Rows from expert 2 of block 10, named by matrix and row number. Rows with one number belong to one neuron. Each number is 500 + 40 x the weight over its row's rms, rounded and kept within 0 to 999. All counts start at 0. Numbers have three digits each. After the name is the row's rms in percent of the matrix's.
# up: expert up (model.blocks.10.mlp.up, 8x192x192), inputs 156-191
# down: expert down (model.blocks.10.mlp.down, 8x192x192, transposed), outputs 156-191
up.0 069:477534501491512493466517515581470489561498506464507494498494417536501382502448493559430524641477500482503507
down.0 085:478513533531488511508514503428514468535508496505537530493519557393560606496459482472558506488509405518550471
up.1 072:513498424494492472546531494526491440480456505502450467469525357501487421563498522482433529509502525496585441
down.1 073:568492452494521514505515482558497462500486486461367502447486502495474518532515445491637529537536519497531551
up.2 072:447487493525472494547478492434500444403405499418509486500420486531530478471500487500520440503526580492541519
down.2 073:483480513531501495529531438519463500495496493430501493455640502462491405560501501468504542520505413549436499
up.3 149:494506567542478489471489489426494538527493404438523550478459432490497484452485467506474503573522496469562484
down.3 144:467418492506502523582491531514472479516533503463507449419534557493493509570507514444574465478488550534494567
up.4 094:465507530511508494489495525494482451528570500505486444521563492455497431513510503567442627524503503496488468
down.4 089:460498488470512566505500593526552455585507423532501487501541532497500494494477443471521499526493501502512486
up.5 136:476491459521512488501472483497445453495552441484475499496566486467483465478514490557544555477516448505497568
down.5 126:497531498533541589479468505412513499511553482487522487519486519527513488434493442472449456469486542524479424
up.6 085:597516500406474546508483481519425489453573473495539463499517523543550521510478529495501534476488515494499527
down.6 104:453463515527537488497379460424506530497394514522497526553489479523392490532508516553595530512494511500457459
up.7 104:408521402543531454518416499441536476461436492580604444510512432464552510503484536550613515437526481499457482
down.7 118:493506520537507545447469468523500516486494568419479480509539482537449494504500490504444554450505533549561508
up.8 121:526529513553505476494479484477521500527468507512486508562482375474501541507497507498505516488466472499512520
down.8 116:495490441550527540537498466461533501472490531628399454536424457498509501458503573396486504514515542406470585
up.9 090:503497513521509473511461555550456415486487500512524479506493412404539447518446528547500576415578505493487502
down.9 106:550507517461532497443426421455508481511507516525423536544491556498481517491553507566510537510492548530477511
up.10 091:505520475491506516539497459467545545453426498492477518514522474559510585452500507460479491453499456499503529
down.10 098:490467452580566498531483466512500510483417432503507505506489499542488475526522520451464521579458491433460564
up.11 131:549489492501502480483563485449510510368466461500494456472492572520504518508480511489477494478569463434489428
down.11 095:462490521500516470556477501590478512461476515438482586517494493494478477549540488522493550512514481509477549
up.12 138:515518581491520486437518531563478496528493529533482567442469418490522441483438516460429532517489516489551464
down.12 128:431471563470588546520540540442544476542481510502541585573490501556504507519526524423509517502481613499566498
up.13 156:573486545528496513492495498522490486572548509534447553514493502508504439467450507456472459516501524498537418
down.13 138:457469552484533556498547585468462474466540501497622591559469477516500482512497529470445503545528520441548520
up.14 063:468526492501522512518502500495516450489530466525520554498504500468544495501501521496605482474423489501484513
down.14 076:514512449508509501604458475495500527545536511453431513517491500529500500459504480517441521544520542493515493
up.15 064:444503500503523454498466512481505450506483473505501473513343434485518499457509485504494518558454516495517545
down.15 072:500495480505565425523496584448450501546501501541483568468511409473501489490506470420555575480466527500500504
up.16 062:504507457489500485479574466500476484569500518488510493506411415521587547438582570503485486409455493490499510
down.16 072:499484492537518504541500506509478577554509491513504500580427491485502565509517500489460522515514498502509501
up.17 184:549537533457527498504500498479516467550544384504487533482532490509526528551469520500488564571447536486502558
down.17 172:475473400489491440543476542522502478538411502505476480584548524487521447480549403545578498524510514514528489
up.18 074:506500498520494524501415400552528536342467494414510539517523476500494529537503536509512507506499476501517553
down.18 067:482494511496502499442484500433510500355508467526614526494528457502499464418493499458464436429509548500499421
up.19 085:506505503457513501512526475476478441573561429573479513502505528487492509430498489483571528451472511516430533
down.19 074:510531447483453503480468498506498443508566503544536471494580502524499498486582532492396497491485522523425502
up.20 086:505518591505500527505508531536493510529509523512471499502543594500499536511480521495569466425522502551492516
down.20 102:499502552506523421489527472493582464588473564514481529552522488488485484483495501531456523509558480520505474
up.21 107:511527478553548493512476512404506480503485486581485452512498311489573481385495503512549558454476457484513531
down.21 107:503461490559543508484363429496520532554489560505454452551498455541437488506556521487448589494473545485521544
up.22 108:489522498499524470489556492575394419442471487511514471502446432508504472494469506507462556522474499485547465
down.22 097:454470542502589476503471441479492509583466446567489573530549441471408530482555485521577534503507453505458510
up.23 069:481550499522508508406506481479540492527467396534493523543505506497502575446501458502554516510458494550496537
down.23 068:507459519408536504409480506492476464504449497556549491503493498501507497498487523441389494431425540507431500
up.24 164:484516544502563454492447562478504457499483442555598531486539445459542502450482513550565500493483468511434492
down.24 158:470503462529440557536475502471509511595501548517500526548467511525480497494496489527501502506512522535546490
up.25 061:500499498465492499440501514445398499527525498470502485538419491440499458499497500551466505500542499434500438
down.25 062:495430435425512441468513525495498530532499505503474602500506461484524500501491500401600467518553554449501561
up.26 088:557561565517532475517494484546486480656580474507500485501552500483517493561442515473441503390469518462503396
down.26 068:449498551487497503438574451479499500537514522560456541571500475499497502505508500481602505394501471505467517
up.27 062:503496560417547494476504546508510482523514504496483445501425504493469503492501511486538500492472460491546564
down.27 070:505521525475353581491501666499498489528487509479611396500496509488500501455463541532451505476479530500521503
up.28 081:481519483456483493517521517572457507528541520548541360495474491480474494491499464481475420503597494510512424
down.28 073:484545492500551479543512505425504408498570533386547500466506507494489415513518479512548511504515383513576491
up.29 059:501563451496499509511494498561466491512500517506521496473501520503512508504481551501451494573499502526518502
down.29 067:497517584496554391458445470478499489445514481456386606521495457489497507418537503609598561557499539532473557
up.30 066:521498535504470525534482498612497476597529584540527492489570528543498552536451498414457465484586480483536487
down.30 111:496464570476461419561517507537514482513512537529428563517530548395496460552497570549570545482536472540587523
up.31 085:496499544529503506522519489496547504569469505456504479536531524479483573588512502465507541454457481499471601
down.31 083:467514496527512487497491513438554480487594475576503503504458457536501454438486427476482506497499507484528456
up.32 099:473474441495431556463518468474545475473436579562496551489496409505434512523546496512556512579455475483500500
down.32 095:503544448513531511501542424531501492454450569504485474501511450478551536487500517370496406536490500518499507
up.33 130:515470587483483554534517515528485549554433542434491541499540527526500510530513547433495542423450488541444509
down.33 133:503496468501503546518531494491541496592442543539475499558500516542485423460572502457522503535491502455450480
up.34 066:432495421508499442500530473490509485469497505500500497495499504500488504457500486500469494517552548477500476
down.34 063:500504492558484477547496477580529571457509611381502519474536496511503505594446500565493502495511472505478487
up.35 081:518463545483480517501467551524519539491500547458560500480565633558543548539487536463508452446503500511496522
down.35 097:499436542495469455478482599592592522526495513500483461661485512500501442477399497497475497433525521525543456
up.36 123:460506557517468495466499491485492440460541503480491525483511507494506471501531490593563503590524470492546568
down.36 126:480489609450445531486480532477486500517545495509618488465502611474501537461416522489482426481599519550509465
up.37 088:504523432480441506469440526573528443442512488489461501497515491537445495468492483547509503531487491487531513
down.37 099:485493569530420490474504596450500488408529479500571514466448527510541491486430517522460474505556504499520483
up.38 058:500484487493500499498493500486580498490442523526565442511416529530567547403509486510523504554414601441520584
down.38 060:500507427543516500471445500553546547502437498498475478500466533500526482596503598472520501500500501553560451
up.39 130:546503557496485538491555473512481512553476509484508520569546556557514565501496553492495495440435467522479487
down.39 112:528481509488596475449509444469507453461533496500570559539478490470478426557523519528491418507514454491510531
up.40 071:392477402505543508457500445472499501505563428518532522502494493500500514468584473471541575567502502466471511
down.40 062:499475452464549499500620493493500563486442480431505498513501480563501514501501496499494471485428438532510476
up.41 094:491488502530494513518471526486516569596479513501445541565531569538495540434500499488574455453513455524485524
down.41 098:549496457511473459481501496484521427462521532510519522501483521574504427477506523497443436481508498479509504
up.42 060:500504576410472477510486595520500505491564504399500425502603490502498499515466502546519509495466500504485518
down.42 066:498500514451466504501414539458490425553497499532495505500545561501476501406405494501587461497421597444558467
up.43 086:567498508497471564470509438614465507549527511471449517487484525495485418554489499476405508519488541492503500
down.43 113:499460514482574517589554513492559500545479520535490598536510527441498404543540501458591522535552523499486480
up.44 086:511503476497457497514505533504529489507500499403519448573547528469594464559482507487461513502522496453475475
down.44 102:504486599503580517526547505510500515528496549516458568515512489479495492520604510525505541461531454505524463
up.45 083:565524564472438501538558437519443459438486485490488514475498467487519522492484507482492508499533492543489478
down.45 095:501508451502489454484523512499515516473490497355503523472499414503433474527524535519545528507539517497473559
up.46 057:425459499490471445473498499603499498500475542509505522506499498446517507499500478428494506509498464555443527
down.46 061:453475602481500470505545500462547500510516602488428456481506440496434494500553540500564516465532500486503498
up.47 070:461467520407497528571464513594500506471498564533503481487564467507466572482499494512476522470504500477502500
down.47 081:497554500471485458475520500499531431513456525505472472498554598493502442480491522538510506540498462495625466
up.48 103:481508508497499474471582502525503510516463504509475625493494454499454479429538450482474520514552499600485477
down.48 122:485524432480459526539590507520557497639512498507485461438550506478511514506486528487589388458488491503486511
up.49 096:508530506482549490506502580533493488499489530572505446507522504416535529463496519475495588502492552421475506
down.49 090:500495557507624474475504514473523407592462531533501557599470416493418483489563550498496573503492502456514516
up.50 131:476530467509475458502494492465485485427521429513514518503463502487507434476459518509529547539438507457464496
down.50 121:506488471497531524496493418559527536493479515512521473487503423495497527503602497536534546526497480560496592
up.51 055:500498473480482530482478424461501511460474474473500515501536473502450496499501499500492452500501480500517489
down.51 069:501430633484492497510501416530489481502487495461497558411596521459503441501526582452500398538489500466552496
up.52 068:512533510536500497474538499530496516444518511495537501498496419469497466531495501523485455539502477516509500
down.52 062:430499585460505443503515494549447500431518487483582549600492426502466430515431502473515484435455429547505575
up.53 056:522434488456499495469553505427500490380491532495520516504487503504515467465500488504454518525506507410551488
down.53 073:495511479498498486511505513523501530524501435476533483377562514472522543515488499508548517543519516437466505
up.54 057:590461509462486568500539441502473543535475489447496520501498484508506521497500484506490504525502523499523493
down.54 069:496506458444496470563530512492460499507477458478499495462544501483526499439491501433549447504532525518480489
up.55 075:501500555527499502542520561530434489542486533582449542499568582489515508502530521483498497397495549480492504
down.55 097:532469495509511503477483522470516441511515572457555522489515524508460494466573492560472533508473508491519451
up.56 096:528649452528518488471435487451502482468553408547500420501499478497531460427494476501529515479497492425509509
down.56 116:518448495530595499593468472509517536555504484442476456620485436552483544529519449486465522483497531502492490
up.57 079:505501518464503499507509535535507502521491520600533509502476514454492546504545576465535503540513570479495509
down.57 091:508504506465485541537499545469496553606531513494623475469510528488504545448532486492505463434500548431506445
up.58 101:475509429509479451490539499509437455348524480454473503536477496547499445460450474507511484545538496474542460
down.58 106:499469511513456484505478460514509545523512371465503427476495545496499508509489444495496463540500467510433535
up.59 107:545501516516499482433494499520513443479502408490541499474505494504511465410470493559506530503530475501516487
down.59 101:450444498457481539524502553488515538477510474480514542539437520541436544510511493526455460501539534509537500
up.60 074:522499527461494504451621532536464497510563573416500548485501499500520500508490525428494501471458560482546500
down.60 072:472487608501539452500559537528509520542502519502483509484513522482470521501500513540454579526576538507507550
up.61 055:476504486430502501549449515501561496510511501549517500493465488436494519501517550492540484502500574473499473
down.61 055:486451454459522499516505394498500477557540482477482499505500482516457486456499420504498476468464498537513566
up.62 119:447497514505477514496545501481466455497523485479484544492534422480490406527499496590486589627512522494514516
down.62 126:469510533495502582499514508450487503570531405498589481460473569504514562372501456451498450491517515511506432
up.63 072:545441499444487417548509514540441502508509519509501501481541552507499392487492514500502511521464587516529490
down.63 075:406495545478496470568497509519503531494533491399547536498539498477475529454561531554549513511517490502519504
up.64 098:508503492511525510547502414593473519501487524459514484496506427479511498477512448497499586507525491474508528
down.64 091:504482428476614480420540498448445422480445451607502453461506524472537521554517520477528472512455508499488497
up.65 118:511620506500528479487493548465494520504465572575580443501487482461534506428500462520487586520554439484391461
down.65 112:491475490526491513508532541490484493495514541493508558498580391464496468564488511566612476465428485511554542
up.66 105:501510547462563427505505478518422506510467565462440542508459407492563442498493527546477601395421469472477531
down.66 101:474427553594568587508507478434520487548401414613481483552470487488474489468582497486578545539489554488477519
up.67 073:473517451532564454537552530494471486497503550539509519519483476541534512477469508526542453486480471495566401
down.67 085:506539554472478484525494433483477592517509501483471518531500475540495525530523525498419543494503421485496580
up.68 067:508525512465564481490544501502503431529440476394483575475502503556516475527486522542502572434554486527567528
down.68 070:499545564490485659561542484485544519519390398526593499567498504598500495389493500482502500515514487517520439
up.69 057:561510445500499484500498469570459498507567498504503498539436379499566467500497498513525606500499587495465504
down.69 058:586517527502493500501496524480490623559515491555515499531505540432501534512553490504525486448502507523506469
up.70 106:530510572471519486499466520491495500559524466568502506461537561507511500498491512442590516402463509500486557
down.70 133:508500480485526510525471442524542490604434566492501517650453499506456441489550495520448518533501589472458439
up.71 075:417485496501500467515534441500488455481494458499434501482502467436391480438499481469484540530541512486502490
down.71 093:537470412507441493527528494519502502506533409486526418399510517506563506474522489536494468495435484501523506
up.72 097:555518508471513534505496587497388487493464467682552474490500439458546516475481511521497552512472485497464491
down.72 096:501545584499552490481497478498504570595496573441490496509504407431475500515534518512535547513527491520542519
up.73 090:498486521471523430499528493518533495489516507493516483497452474521533427451502495492577500473577509423494503
down.73 105:486460464464407522559470539566442573527447541480492475441521519509499457518555456512455549510522500500518485
up.74 185:547450603488540538507476496472511476533497538520489493518454423516496495498493569474491514537480502432492453
down.74 151:537493575535512531496579535494466489535528500458583538467447491512506482487506513526460497536507445525529494
up.75 061:490500538504484494454514501587479479507642545517509500447505505492486561489501499538490518482499542500439513
down.75 065:500501393493553550474485576499482499495527524512594503499473504500445515557424495499511527498465489500519449
up.76 056:458561430408495495503519498501489467528433603487548499502501434479490499481487598503527476503512441417487427
down.76 071:464501565515414531503555503569492487507492513508504539479505463482523507507497556504538494414500491576579522
up.77 120:492507568491509533506495474442499459617437492511443552547498486483567564467493584448549493454475458505472541
down.77 129:508463495521596518516468423466536450528416585546497553647484452481469462486575578492502535500522541441464515
up.78 083:501509506564475427474479524485568488529561475518546493505454458499526427436562496508504490557548501498515457
down.78 099:496494516509483515535553543507501545465575558454515522497508498584500528567481484472462469489480538537515554
up.79 100:520501537502501487499536501556529412496537564508513499443498488498503455485506497497491497573535474361499423
down.79 102:539503513506529483508493422498490500466487551466539525544430430498473499502502524502480511539516464490498494
up.80 115:562502547508508537498526490502506459518505471485481501506496486503520452540486523523489504525492487471510432
down.80 125:502490568501537501543540488496478506468495508546545540532481455522524506538522516476485570506478494461511504
up.81 106:504526431498547488460544471539534494472500477493488500499485483521515531457488467512520494498500447472488460
down.81 110:503426524525482462482461455533419505459459449526526543541507494424481445631557499503488465495518486470467503
up.82 116:495518500521518486460496568383452486512543403500587523499476452412504458472490507495566544536507495453492460
down.82 128:500475442482475551519496524496500518507505472498560488434493492561497554494590418485527476470471536551492476
up.83 076:488529526396415549514572467468502503501427569409474612494511491495484539535515460505484488527497515522506509
down.83 074:482458447492513558484512550538510492518512514536520524472487411481464500476515551479470404514524511473524496
up.84 066:499536451526529470446529447500498500494473534475447500500497514500500517510482472537491506673500574500513500
down.84 065:457560537495501545500480516471420500438489368538498411431501538433572539446454528456502493497496456547469547
up.85 061:517501514486507589500505569502469466505500496525550500501520446463449552504590464500544449434412563504500501
down.85 084:502497509429486537500496502544511495500495521478500520499495414497424475506531463558444458507509509495529446
up.86 086:471494416562499503464485503479588495436484604571500491500498472457447561412507437498525546515468491512500502
down.86 075:497557529500621503478464479540564505520474543462434486540565442496529511510465509388466480466548413503523532
up.87 095:562499625497503498523483511591485502504533520563471497490549494502507504495471538519538494457523503521529511
down.87 086:496499490476563586505488523542553499589475473486528550538466511481424517378582500534465555583493582458558497
up.88 054:482540591412484526486517584560543467522459501500503500495502513498577492502514494500447423492499567500468411
down.88 080:444496617497504436499541493519522487493523551521503498513510469456379504554511580483512502492520412514550502
up.89 177:508524446504503475497500429497421500399464491511480511530434422503516478509470454589488582546455495500563542
down.89 156:502482497524560523492506528372503534470458451551566472436481512464506535458498487419530501507502529499467470
up.90 116:513528495479466461527460500501496473506423503501527501488520413483558508512468535519451564501439484489423508
down.90 112:475523541490526511500493510442513558570476520552546552482501494461519529395557493503542555540542463559567501
up.91 114:469546423509520509448480458418490473457465449474501474504530430524503467421530434567599547549459495492555521
down.91 147:502500470524498559432443528501469503485523419506603443452487546488577486479457489470420416484512496523475413
up.92 131:508450587483498520542465500490572572475449522465496522503500491590494578500516520465554477394529496480484553
down.92 135:502482424506497484527475498530581517534393509490458467534421490504506464472504443479455549528513511445460496
up.93 091:566516532485498479474449507502478419529510508500479507509493519498509420461489501542518546513559503499519472
down.93 085:453548531462494546506496524523490490484493485495536518500503516522501544520502532503496500563484564560581506
up.94 079:505442512487494569525498474547461494655577615499446571509533529446499479507460495521504502513548445514504452
down.94 091:472575560430473482514522589538491432624512530558562581476528606478464500474512541550486466447523471506508499
up.95 056:497500562524646500500500491476446544421469505538500460514508545500489501542488516500525616495500493449539530
down.95 064:538501487510459446489431520472501611557502485505632492444549505564516535464495493505450503412489450445499496
up.96 057:502484535430500448501509461503498536493434499461481501443423496517511485510500509486512433500465446419507502
down.96 069:419486440498533431418484538502498488536437497496501507437507488486551502507542526455494539478541463501403501
up.97 069:541554487535497495527500493505431453508497502501504499500498417491469448465480505512490568514500499505521531
down.97 073:581500460497544608502501467405542481528497401542509500499490498499508517495563473499503514511478600500548457
up.98 106:547498593488520492462461497628427467491517508496495505480482513507499386500491469505498498566511511483578471
down.98 092:476484618417496508506504548539502502481432497455597594569447518474439491513513510579508518502405504592603481
up.99 130:508505497506489491473493521492485484388474463476450448460537559505486485508502472582529533556515458502588582
down.99 157:518494543499503523447424552411509504502518491509628499458465523503516498470492488521426477502534562495509432
up.100 134:574458533507503520488474482583445452586525513489462520504504504478512453513471569480431498508431501492561471
down.100 138:476510563441504538498545593465504497484519454540624584528512542539467469515524557541490491546520500469567505
up.101 092:584468583435456516494518496479506402499519505472485555458561517491499404562472525502476533495464542486536467
down.101 097:529500606419481516535513546582481526526476467587526560524584570504456465489482500474482475503505503496479469
up.102 207:484519507522506471467510469463479485526521447514506576480498471441516454430486501524531536591522496505507502
down.102 149:465415487489469494545481501537460493503560499476577474444538478512503519528523533517526427490492523558541547
up.103 059:463422500484493500455535500500500500473476500501506501500440496475500464500439500500486499534500569575474499
down.103 059:504500519531532462562500431415425500460554495502500498497500530477541485458505482518613499500497472504501500
up.104 073:635539513456496475530520454537476411485451501486500525500475451457438506510478506506478534546489547520502499
down.104 077:500499510504485496475501499488473523528446502630534583493512492468498507481477472514540512509515515486482518
up.105 067:493500476498501508478508499470500484549507488500510458481561500519527497474517544498526534544468412446500498
down.105 084:542528516514525444493448444498437479505515494475487514505497451493472471521532508499527531527514455464508525
up.106 083:529500528456512469470534470464500463516498436450501481443430466499509516437494447514509532517488504476508504
down.106 075:503427400531493490473504460505450474475523488508537410435504594546544502512589519446520488437484506509449503
up.107 072:533500496499506528511497507503505507587501525471533555563529496505467507386500472486495462484538507524520506
down.107 071:508533463537524529486500573508561499500498450523556507459501500534553520452494489490478501502459500384509560
up.108 061:542502463496453441482516495479525500493492467447422545481483499501454504535500508487494468457492430431462497
down.108 070:500463505464506450546450387552515531518434503473420499502502436504505501490506584521494505467502504501499501
up.109 098:507500539478466511455496487528497437494550471475486498469517515475497437504482495583505550559494529504609516
down.109 108:487491572502473561456474596492493513511546461494624526499494582500500502452502508492494437512583555526496450
up.110 077:470506504475506493448487479526471474434563422563483489555506550493520547488470601496596500472499496497462567
down.110 103:518491498522504504468473385494516535494435514487496542653494520512499458505584480500421523513484470495473531
up.111 066:534534460510524468535503519476481468492588492600495472536550430474421497524435504528435449503509507445502437
down.111 074:475536538493495463481499385515482495543516547524489496528455492453483534507589526484560506502493496561532473
up.112 181:505496465500526471499521516509496479361443494486546403486449451531519495503427500522520497495559490475501469
down.112 140:516397484544454470495437432547519519502423476457449460521510541497492478562542486504488543506509502517497525
up.113 134:580508471488571500473497472558497431501484563519448415506482492511564455470492528479513540521516559488547436
down.113 117:518504507474500459516471506525446447615499550532482530582529486439460522522511477561464539498537467495479555
up.114 157:504572463543545479538508519422417493463511436496557490502470380481520461436429485529462531509529501492469426
down.114 179:485446450536490505533487511485507528470489486471520492484514487543487554502526457472560468503478509528520557
up.115 070:544507540502538499513463474384496443458478431431469472452493464451517471480504526599509453493509487486508525
down.115 071:520582492501514548502427475489510557464459465493541514485480508572453525455505529587552535545506524553496495
up.116 059:568390615463530500493506500451494462561525503449460515466563529543488435484475457499484522465501500495498387
down.116 059:501542494528431504507506468524527499495506420507514507486516503498416396522482441509504514575512473493526417
up.117 078:532491508514499481513504514554475432485508464556498517416477477520499493415497490500457515499522564463508469
down.117 091:498529543487430512500437617451462509534528516433623526483505553506503549510518494482481492555420536507512500
up.118 225:473514500459499520505549458476456440455547496453522625469461436498502497467484503500505545611516506500562529
down.118 184:414464526488476524528554480503451528517539469491560531432506560445461535471498540480546394503563509535475526
up.119 099:500572486527388545545590387588453560571473524388452514494531508574528498430485492478467535494509496506529475
down.119 096:498497490496503489521535502438508527488481497496383501520525495480486469563513517459629430521501534465521518
up.120 058:598500500426491519527505466482451500554506508519498533447496455502502461523500459448493501568508484487500547
down.120 063:499572484498480519468502459518465478511496489473459490488516486553526498532460512548524568501468493500501535
up.121 087:568417489480525590517500467473500509418456499492486500493547517540439504527512496540492506474494500508528632
down.121 086:574436472447526529473478531484428545490490376494542546498459497518534490404498468586426490479491503494504395
up.122 054:581499600500460536428463425532476498577501480476496504511500479495499516501550451476497549498498496493504464
down.122 059:492482535372419576501514610408513536488499576473549496497502533486570508499481490507438482483572511553500498
up.123 231:497542541531484462469505542453468523368457506495547475465473521486527501488465484515493477512553434500480465
down.123 174:498468466494482466551490577571492551500439466450462522516527485523487501541516485545592469485464462538512538
up.124 076:575500509507460495510488503597499554445497541426569479525518516512583450522480524450505468390541477557457530
down.124 101:488490514514468535507418591495507517629470473507507530519531554484497460491489445608507527509552512494463499
up.125 062:526500541452500504542475453498462576496545502496487541501451506501497521498500499556623532492499577554500589
down.125 063:520523494546476603500450477483501500562427495509548501500499608624582499453500466545502499502501541499486471
up.126 086:490458463505486564483488468516494569486475511467506523496504457542535531470523472479505532541445526478516526
down.126 103:524503446525510500444553504440512465473513444498549507468508511517510488481504500465471488545499480490492507
up.127 057:500569525570499498505500503549415501536582455498501499500515533436500464505500490480449500537545429502572472
down.127 050:500500509529494500557502499497526499492500496505496536558484589469464583508402499506598461494491500501618499
up.128 066:502545497467502472476520591532526486469527409494446503499482459503431436494495501494528533535541509498500481
down.128 068:455492598426420524500500502463480500492497500477559501528557381565444497490524469446498432501456435578428514
up.129 088:433499476521471518534481503508490551471462491542533499419495487531469425473493418504469564545564501548533488
down.129 118:502501532503618477483502475513509496438511496505432491473514534467513504512482514509604427500467527478555517
up.130 090:543495428514614451480543461464502503463478464547488427459499512519543452480509503498548492500492491480550484
down.130 085:492444488546571482469481413503500514471464463476533477535467469499443500552511491495476532494446471483493535
up.131 095:519505531471492569528555506533493535558501562492474524494532635518547573529545504429495489410534500546522536
down.131 086:496522511445513487471486510467546477545548462620497553531493490511522412485462465550498480515529501425475487
up.132 080:499475494509538469522496520522496467503535503500498481501539512427522451575496501495550501503493504491540432
down.132 075:531514649464492548480496567506517544548548512590493528482496580497465501529542505521479541483566527499590452
up.133 072:481517499470498505516505546577481528417482479468491500510505528526463489512471437515414509562518394496560581
down.133 084:500509537510436460499502553436455516445471386507533513478437508512560571460477430542521489475564499489525480
up.134 072:431520524532497520450517498482515493495488529661482538479500483425540429474532506602478496542506532472468376
down.134 089:509504566478441532471584487555527531484476492490470490522502482532519507516492518512502513502499492529526504
up.135 280:496527546522480452467501617490470500464387501487591473493467536462519485483465486518529492440552427496475417
down.135 243:456494427497447483510469525515508544496453469505468508560551514511462497495539424559520476509482520512513542
up.136 071:537525496548514470504455566488490479459556465500517487506515486492537448503485528510492507405514424460497455
down.136 107:513490468498500483502480501526493501492496470429447555536500481563504503511535499530524534499448517440543498
up.137 090:537521488504563504520495469362497421536475443532470525580443375497524497461493501516466597495459397493505539
down.137 102:508499489557584611468531482425533497508480510552500518536493467528513554492557520395528532526451490402470531
up.138 074:461501513548451493527455506477649516507536579560586446435507525493502510465521483506531572475468494449511508
down.138 075:452465446519512459494491603522504508485502518492413495569498502552516505500503473482460525423578510523517509
up.139 093:538611436631508492458491466506495522480572486493508492450531503481569465483549479518452552495405517499498483
down.139 080:521560482539526535506477491489511578501535514463503540584493570515485553582487495512476491543476486574461462
up.140 083:505480456455452554561496538555475539445443597474566528498545549459483591495495509447535511502474435489477533
down.140 072:506506542476529440504493522478494464521466528530490535382545419426503540486490534490501509523537476481495569
up.141 069:505504528476496480504530517497467521513521519429494496525505415500492544510500504492500474347494482546439598
down.141 089:491491448482505567509498580488537488540531512507492550488526474473489466528487482511501511498538499487518528
up.142 059:543502546464531449502477440506482497441524501500520495459500500483501448433500486551529492492511498483535461
down.142 075:474502551525509533494541499476438541497455459425528569501515499533511501456556493528442506503510503516497507
up.143 075:536555514497500500497501608488509552402440490505521491478479489528500556490493597511502501476425494546500508
down.143 073:501497481472494491477513524484504488499519584497500583499426446531501524552502471531496432511521502477528501
up.144 101:490501477489484501545486410504443480471457456496549515504500451500501427532475502542558626509494456465503549
down.144 100:498518483484534561420460468410499504481501470511580492486488529563509521404456472502493496501532571502481456
up.145 063:511501538467630498496500501447509561412522460500456481512549518502485537441541486477555473481510524497498527
down.145 081:524447465547459505547461499543595504519433500480508496528492465499503496515527493506381493490499516459484435
up.146 062:541500547503506470556494514398510431507549509473458497501530463518534428493501504540611457454533492492564491
down.146 063:440478541511450503486456532561503503486516471389541505479541479509490454484435506527441555427510484557559524
up.147 154:545530511456506462478507502517411442423513498509476497492481467497555490492403545512440521442505468483503499
down.147 125:472499520485489482494455502452522551588462473506444547496532479497463513495551502554640551513514482501448514
up.148 190:528487524504567488467469491531494359586566563538420413500470450482529491450529516417503537499546537469482576
down.148 164:508526449439476493560487495596482505555450505513473489590523520512455493503586461559505483500466483508529509
up.149 094:521508551508506434498486472515479454521520480461458492501565373453512525519500559497449591471489499477484509
down.149 090:579496495540611573535499490458536549579478479683455463531497514474496529499500488425476490504461496481503500
up.150 142:522538624487512569509525498546415496582453500539463498498574592497517464488433501442555500411449500523500492
down.150 131:535498488464596467468505413496559468567479554538430548615493533494457477494576498524514502479489547474483512
up.151 093:519510608448494493532490637571451496531448519521542493500545526489526524529476567473537483419499464495483499
down.151 087:512501632513511423497495451510498500542442559450491561589496470416465492457539508530504540480544490504541501
up.152 067:511550563459494505561497559505528500512504518569508459429538543435553514442500476558575507353492505541499481
down.152 064:500470509500500501478499514490494513481599538439523557542468532526500447499464502532436493497548561500562472
up.153 056:513535481454593558500527526502498485500504400494408564511439449499500472426500500563521514498478507531501498
down.153 062:476458526528548500462495501494533491497500531565499538500501512593407570500472514462463468502540613473539497
up.154 066:484522578553494488482509527522500502540557492497498629458414539500437403495500454606501492480530500492530468
down.154 069:482387520505477563510496498449501507466505473508543502483497510455499516477527510494522412493500578514497538
up.155 089:583486566477482564509567476532487551579522518456486539503510584517498514497503498470509511440474499516482540
down.155 088:549469410498488502502485515495526499542500513531420471480469562501477413541523499467546472510561570464443493
up.156 086:499442542519501459497561491549476447506516431495469511498500529488498480477500450512516564596479503544556489
down.156 084:503473493526517513484481554471500549517517444533624485424501562504501495468500481491457384459499515597495459